config.yaml
rotation_deg: 5
encoder_mlp_ratio: 4
encoder_layers: 8
encoder_width: 384
decoder_layers: 6
final_lr_fraction: 0.01
Rows from block 2 of the encoder, named by matrix and row number. Rows with one number belong to one neuron. Each number is 500 + 40 x the weight over the matrix's rms, rounded and kept within 0 to 999. All counts start at 0. Numbers have three digits each.
# fc1: MLP up (encoder.blocks.2.mlp.fc1.weight, 1536x384), inputs 192-239
# fc2: MLP down (encoder.blocks.2.mlp.fc2.weight, 384x1536, transposed), outputs 192-239
fc1.286:510452495548555559412464494551544537502497372500428572419497595564468493499472523485450362456509522553500595467553513628613494484550438545589534
fc1.287:505455475505532432476568485504478480528518467488516514503553485545536543506469512487495432537500528520479537501540483425492490493434495521506431
fc1.288:574437434533486506554532444487424462578509468499498562481528545515560495569482421525533512466595567521466484470503458548558527513505472588508513
fc1.289:514490564453442506440502408475485555532549524472447429538578501529511453552435544480427455487515486548493505510488526468536457479549505509463500
fc1.290:507432494486509547521459472549499601505492471579387571551482472513478458443468462465480547489458618486568458443428608434477479463459487507563459
fc1.291:537501440444494602453471455546518525466452518511487477503495470482522459455482464544485536460470519472579486530510501489508458496515523474525549
fc1.292:561478482536540529498527472571484511484452481464421503483523525527562471541468471439482499536494469532488525483484493496492517482442509450495482
fc1.293:584435498499522466506521541540487553512518468539472492492537499506562463516461474413567414451485518512493576448533511503535491457502549469569513
fc1.294:476546447532504480514498534530426499513385501517520545529546521447481443507494519522445450564475536587529498496490513514561454459512435500513483
fc1.295:530443548438498568590590544457489542496544455474531468456544527516562451525467471451489491534369506499552462497506499501437494496416493587466384
fc1.296:557457551515477481520562520590480534478484455483501548484484585513555475518491446503514489499481489497478501525479515459498461478391501458553458
fc1.297:527459607525489568506466508524491510527505534525495489415532491486483495450478552497499447511578535556524463513511527493457499464462464420484454
fc1.298:534491592473451529464497471590515555488583517529519452469475548506517605503484474541547488531512578437474552516557517491518501521421529406510522
fc1.299:553483493529581481475470530508538470532477481570462563561532466495444436482458434487540549521502471517480545486511523534515503529464485522565494
fc1.300:541495460496525491540605512530490525475461515470484551477520552511460504485480488539529482490421511450504521527449473458536480471426573490532415
fc1.301:535502499499504516503526547536504493469515464443505507568513529514565560480474456467503569525478500451526442470529500468476499521493526475466471
fc1.302:579554486411473453549567455511493457475506517480462434573457473528524502521480541505573486473562506505535482525484516431493442506475508521497536
fc1.303:567424536536525503526546482512462517488440502512523577593597557539528505525463525442537447529481573525463558444508477544507412479473465507523476
fc1.304:585494476581552428476562466540431511535508478521503561517582464516550492527439540469537421464484508500547496432498516482496472467481556502533478
fc1.305:565507521482468508504511554574461487546494481514507517546505476534518495485465458434464464534487533489504464463505505483478472469487508483521512
fc1.306:523511461459558466448575531538457429546569439519466462480543453476581446492454463413486518565478459543597483514553509561466518513476479486483522
fc1.307:552527525461450523530470490595443477570519482482532474537489470549489561514473443525516450512526487534480634586535503565447479494454501458488496
fc1.308:513515544523517510481480612493525447398484529527500567536479446481522454417444499551524549516503502522555567517503525593444540446498506445572415
fc1.309:526493564629500588464471509512505491510492499545415543445486517520543534479456541553545442518545507490538556498502572510489479474485539466615490
fc1.310:578445543570419399541467479545505557494561489491523536602531424480511573462480506412609403436442562484375437540528519472530447424503568501519474
fc1.311:532531515592384546583592464461434517498431560555555485516488515506559515522448406575566483496535469529493563486442524612553520454512569503503611
fc1.312:579507570513504626534520477500473518534465471505436533493483485517585514504494507522514519481508536470542448473526533519469457541422473511506510
fc1.313:503504490483510508515494500488496498497499511507510504489504494484485492508502488503494516498512497516496507518490516488512500490516496509484506
fc1.314:530484562519506521516481552517480451471525470489521497515517498513520512471509516549492515527521497508535454461560499478491513472515519554488457
fc1.315:535506493555453477469417461619559455507562398498507495488446537559504614496458465465443482567551522559482505461532500484609511488489545478466482
fc1.316:501414511479459521391432440516492572485570430500470520450558536568452505465506458464413472504471518516553558486507489528526470473489466481517501
fc1.317:637472536508515481540555513556488451514559425494439582536571522482560483500451471525471495480465502531509484446503477490491524519518538510538500
fc1.318:540499430465510471482519445527385494501520489486549543491566545524518480573487407474499453466490512512528463489495533449470542487503506567487508
fc1.319:510537515489483482477481529501524508507523520477526484517518478503501448475456507476507487485488481523497506521497477502516488511493510468513538
fc1.320:527465502579533573545533576502467579500465490553544548526462558551610517592467497557574433464540528488508596452570533538498465515560569469597514
fc1.321:463507443519473546516530420583415543488506424505547498505517583548530555498498472500531432521444551557490513466451501525468497530477436492478480
fc1.322:497506460436555495497443504504489469555557420494516508432561479473491456494481476437446526530446533569542437520491528495518523548387505553468452
fc1.323:518500586576486489529500515477510462451517517494464507516512452484528568483484502518495511507511514484495542490467480544476520492507513535550490
fc1.324:579451487476452501548507454518561559485525443519494513533480477514608516441446517368558359500447558467484565547513509516557456445520515500529441
fc1.325:482486465472490499537463465538471511491580465513497510486535504544546510499521442491478496503488552516525468502519499498488531516478491515474489
fc1.326:485535518514480518479512488477475488507470470451478554510497492500527451482464510511527460528459500428551529512436519498489491438497514426502460
fc1.327:561473518515494493497464537585477468523531493525451514534499557472535475469459384521486388469480569560492510489485520460489521491453523500539534
fc1.328:508484514542471536455484454528537510420523417570414553433473477551504494514447524555531479510457550485571654470507531631596482417546517573561570
fc1.329:513492585466441449532531518449470507544582560485458501540441490497443521444461501481485480513545544501583535526483484522534504492452470593493461
fc1.330:514530499478461442476476535558511462445443521500584473529515530482516497432463422449448474526476470478482542543496517433602546512515527485535449
fc1.331:493546518489435480501528519580492477473493526543485527505461538450496503452493465576486457589475506509533503550494498479542419472534425493493472
fc1.332:513450494538529519508530487480480467560591463526509532454485471488509511492491522470537475486448552494549507496490546487497539454515545512577469
fc1.333:520492490446452506562464499514513488547537489488516509458498487479528504456452504424536448501472510509490516516533468512474484490438467492481440
fc1.334:510506453548548451451437467519479465418584474491381550497629551483510543451474509527408533485486516464499470478479469487510476449532486592555500
fc1.335:551463513523442502526499442483501486526493516524457558529472484542532556449455495482468443537517531507569570561492549544467518474411522518517424
fc1.336:492509497508497520494499504480486496477491504502504503498500501515497517485485513502505503505490497504492500486506494495502496503516494508493521
fc1.337:517477497533462479530498519502505527526512488505530513546516512524533457477501446472530515536479499472454503515488512519543448459524477537481467
fc1.338:499517571480470530477531495521526489480475491539518514593502476524466546490520544524451528480508513520510496454524501460507481530510515548521520
fc1.339:561482469648495542518494464540493505440457466527533566440529663506498490489442506453536533516472525482525566475426514466442533427428546419566408
fc1.340:497479549520548460468616531496503494477534564547411540447511512477480531524485512495495479483540474390531495509520516483521537412473553597524474
fc1.341:514486561411538509581505462492471515508485437524465554587563516475508580578494485534496452489544527527537472460548485501553458554493469503495472
fc1.342:497490408425519490573527515579490482494519424562555480517471480477520537459491467502589522563484526469504476524520510485524504506512593482551490
fc1.343:509482562531460524488542420482488522541483495500453443526596556531506503557449538429490426526534499509456493441513531485512440531496483495468549
fc1.344:507538466511499558485499466507484460533498464486516533479498517488545497516500492481526510538479533482534486528500519459530496494517501508520517
fc2.286:378513396427444521406468605565463452439481478473511448446486504487515431517477481531565428536523544474417479512492448518532482507491463519525532
fc2.287:464554466470485506548470445539487515499482492473460492483496461531571546485510498456485480567436556500557537494458501452506503437526528476472458
fc2.288:501490413497480501511449536464513483435498524497530475499481472515540488500464476523503490501529509488467485487475501495477517468480530538489519
fc2.289:528518490592502568531540587514500490454551536485442563495434494551517489517499429583472600510408540447529551505469555559528495477511566538564511
fc2.290:497571556387436480524452489465543433496466495507587397466554545500484541477504538476566368491533385591480603531632434441548547462617426376482491
fc2.291:515511500487460485493527493462518515477453527511500490549518530511505482466504495432489457486501474490502516512492469524477523518498481568470472
fc2.292:461562416493496524465472504484483534467520503468510419516454474543494496525421501592438513496451415535579444534489521493513513519577555525459480
fc2.293:511471506524503514535546540478514520514495530493539471482487487504483467499492535494538492461499524484490504505554455499513465515514483513545489
fc2.294:461588431543546542418544474428491503527537528501430519484477496505496480531580484470451502563541411463490505524446477506486513480565508448447463
fc2.295:465605548584527557497504503431441431559474544502488514581552445531496433550538500511446461538616512483599547494453503509478565463641513495507490
fc2.296:458498517534561454428550369468580522402547406543498545592479476523503494489659515418506512490469653416474607483491469494541529568521526498478459
fc2.297:472500401488515486521470495497476493487476453487569535493491488506521533492471527469482536507496503541531483470504514489529516496528521493487496
fc2.298:523498467512530477460579438443499523423485503512462566503498504539538426519484483439470519516474502440526491453467515573512482537490517612493527
fc2.299:517563510555550499518564540584527509474498472473473522534480431486498510469449500485418544563437548451483490494496456479509425496490454470516486
fc2.300:503474535565595578506494504477497495543513505499507520487529484540505564497449465496540440484597533524580536449521518576408486537437515589466471
fc2.301:491482543540538501525477606499439477517491527467499519502527517504398502536480580565473455494523500500531505529488501529463512472497434527521477
fc2.302:495498563530531551447408621557496517477477522476458480505498483490423583505476538550464472493525411537460486496545542497424499484539494499503477
fc2.303:446467571475487574461408492546514533549461500463480490532491520498536581462461502529439452520508467550468543472548450462478482505459460394445513
fc2.304:502461461484527439550528388469480536535509489513433453438564428487563497493531472389546532489424603472488514496466486453508533462551532504510496
fc2.305:499537488473487502542519515516499510485500479468512489524505512506528473492397499477510492498476487522490503503496512462517484489462521485529501
fc2.306:497498583635574505496585453459495463481475462476488536525525448461469513529506561476472520525478496419420550512465457490498505527473519462477460
fc2.307:555478457593591481467433511526487483484407466468533492452477513505570511518493459478605547534413490512402463575448480475472532482439474415479495
fc2.308:505485600602434593470614358481550481621637575529463489492583471536581570471520533472448494478547524543517521362476415544579515463567628643479557
fc2.309:524490481426498497501462465517499517463513452486528471508440486512447613487482508462580481504490527432495527482482492529513493524453562486467493
fc2.310:500465543401499383483370511527497468452522514521520400445491528491541539535441571380484594474480469489478463452518500471533495429556517484382478
fc2.311:548572449503550445454571532468606459349530420500504460419456437530559502526468463494501596496521396515484519371473517593552582453415670523441546
fc2.312:445516531538501507473515489510458501497490501503591481586459479531473473564434483475499467490460425470513480488453502460482526523474529526484497
fc2.313:501506505500495503499497508500512498498504506500497494503497491511498503500507501497503498499503503511503510499501500498504496497501493499499506
fc2.314:496512483516533477499522483531477489471436474493546513546516502506533600519508513472504503502522467518454474483485474511489501458462504474474524
fc2.315:513493518484520509545509523552507483463540475485521502528520571483490519503394434521472572485530523574478506474528494538534442531469461569490460
fc2.316:495486522445420478608517562474561437514507500499485535468487563495460459501493577561546537489497552512504465513519488511489505474411476469522512
fc2.317:590468521527518524517472511500565553458356427509497492496562570490536570485454463540478531489459446532529460435532485474507495482506540547493474
fc2.318:494484485536476504445428448515524462410500493498489485537465477491452492462549534527499561493484558516480497497520503509542504507525505514493566
fc2.319:514467465485534526527497516508493504490471519515494532522501492486524496501554498482525509506484525476516506487516511513505517494502498513492469
fc2.320:467538523491472470501606453500486511538594492538484477413473439541585453498460523471497495465538476475506536500521543438479553554492566534486545
fc2.321:447455468507482511501482493494479509509496486517527480488528536438486469544476432492534490497497481504452444500469487462512482490553483495467555
fc2.322:529458452535449569570535511472543527585458466508517530439482494486519505484369539527470467504487493466508475447483512477444512505496496521498472
fc2.323:525493532482487484499521498518544485459493441506553473534471505463507539527491531437529496512511461511454474473517468457506511505501502494500514
fc2.324:483483453516490520571441509465513535455501505442536488440428555510476411542552515528513441484472437465445591537475528537488554468606495460454495
fc2.325:496499508527481535510478492481515502553512516512494467483501489503508537500409486540479513502491511489506505485508498483472507515478528485519520
fc2.326:463507530430521522485519539501519513514536534558494467422460471474532538479485463476481461496523484492507462512540489511447489540500425588492511
fc2.327:466551546490563509542509482510522475529430503462541513505507422495431556496461546518520569470531536539509469548511512471466516504517515501558518
fc2.328:485580513547478524547467488541506423513518529503429521474523413424598561452500499557465499579562532486418527430412439469462494490375576505504561
fc2.329:557502502546531468580551390547537496499421450473434497593504442496427513543478598516513482509452446481484471427485469500489471453434522486438461
fc2.330:484504534464455586485502466511592528559525559472453495519505486503478568510522508609481429510471493564531543488512531451448483512466489500449544
fc2.331:522492475457501563458485452512495505484446519469462492489434421498508531484483534459426487549504476508563475541479469502484474501511495515469494
fc2.332:495518456462503530566479488517501478439476486472446540498495471471538543505565546518525487516515487555492507482484489496557473502429457435514517
fc2.333:475500541507515534514518486523487512540487493514492445477493470505452538523545499489506470488530489496455499509496488504475509512557511519509508
fc2.334:460492459460498533408440450523442506529414520451515438514453522496468548498423510485447439504453404532466412544451556487453510482505570522499511
fc2.335:458560451455464503459517473516512505507468563491511455472445485530563546478544526571427500522511465538511489574528443519513400542458471497458558
fc2.336:497501499510504492503502497504496503498495495499496503501494506500497494495516498512505494501505491494504500499497508495492499496494504497501497
fc2.337:490539507459492535484456489494524487523487489494476496513489490510514507500565473486504501510473476488507513504501464522474499521523491474500495
fc2.338:492483449537484475539496487493485488517477504491504490494508524501505470514503476485506491468478488514438489531474488488515505501533515480534469
fc2.339:596545459562511527541446556472612514428388504480452565414471531376484510499462464492503555562500524453517405503443463500463535443446469382519464
fc2.340:473439455534549563554486471515625513505428398480519475599538493515471488492448534361499534515391452567437493458487498523532475470491496477497496
fc2.341:552446515562542500475472527440503537546462609500516473448554434431472393516447534539484485501398463452543469473498463568484440499602478516450516
fc2.342:487522485572463542514502495461504521486484524475460575508465501507500512526605530580489504523490507526571508492499522488522463459583517473502484
fc2.343:517519528565491615491489597538520475459491521539461586467463528505581543462517456634451450522453534489535565514494518465476537479506545449558469
fc2.344:478508471514479470525493468457514522491519501499520479489508553524518483513534537463497467501476448491495511506481488525503491482469464497490485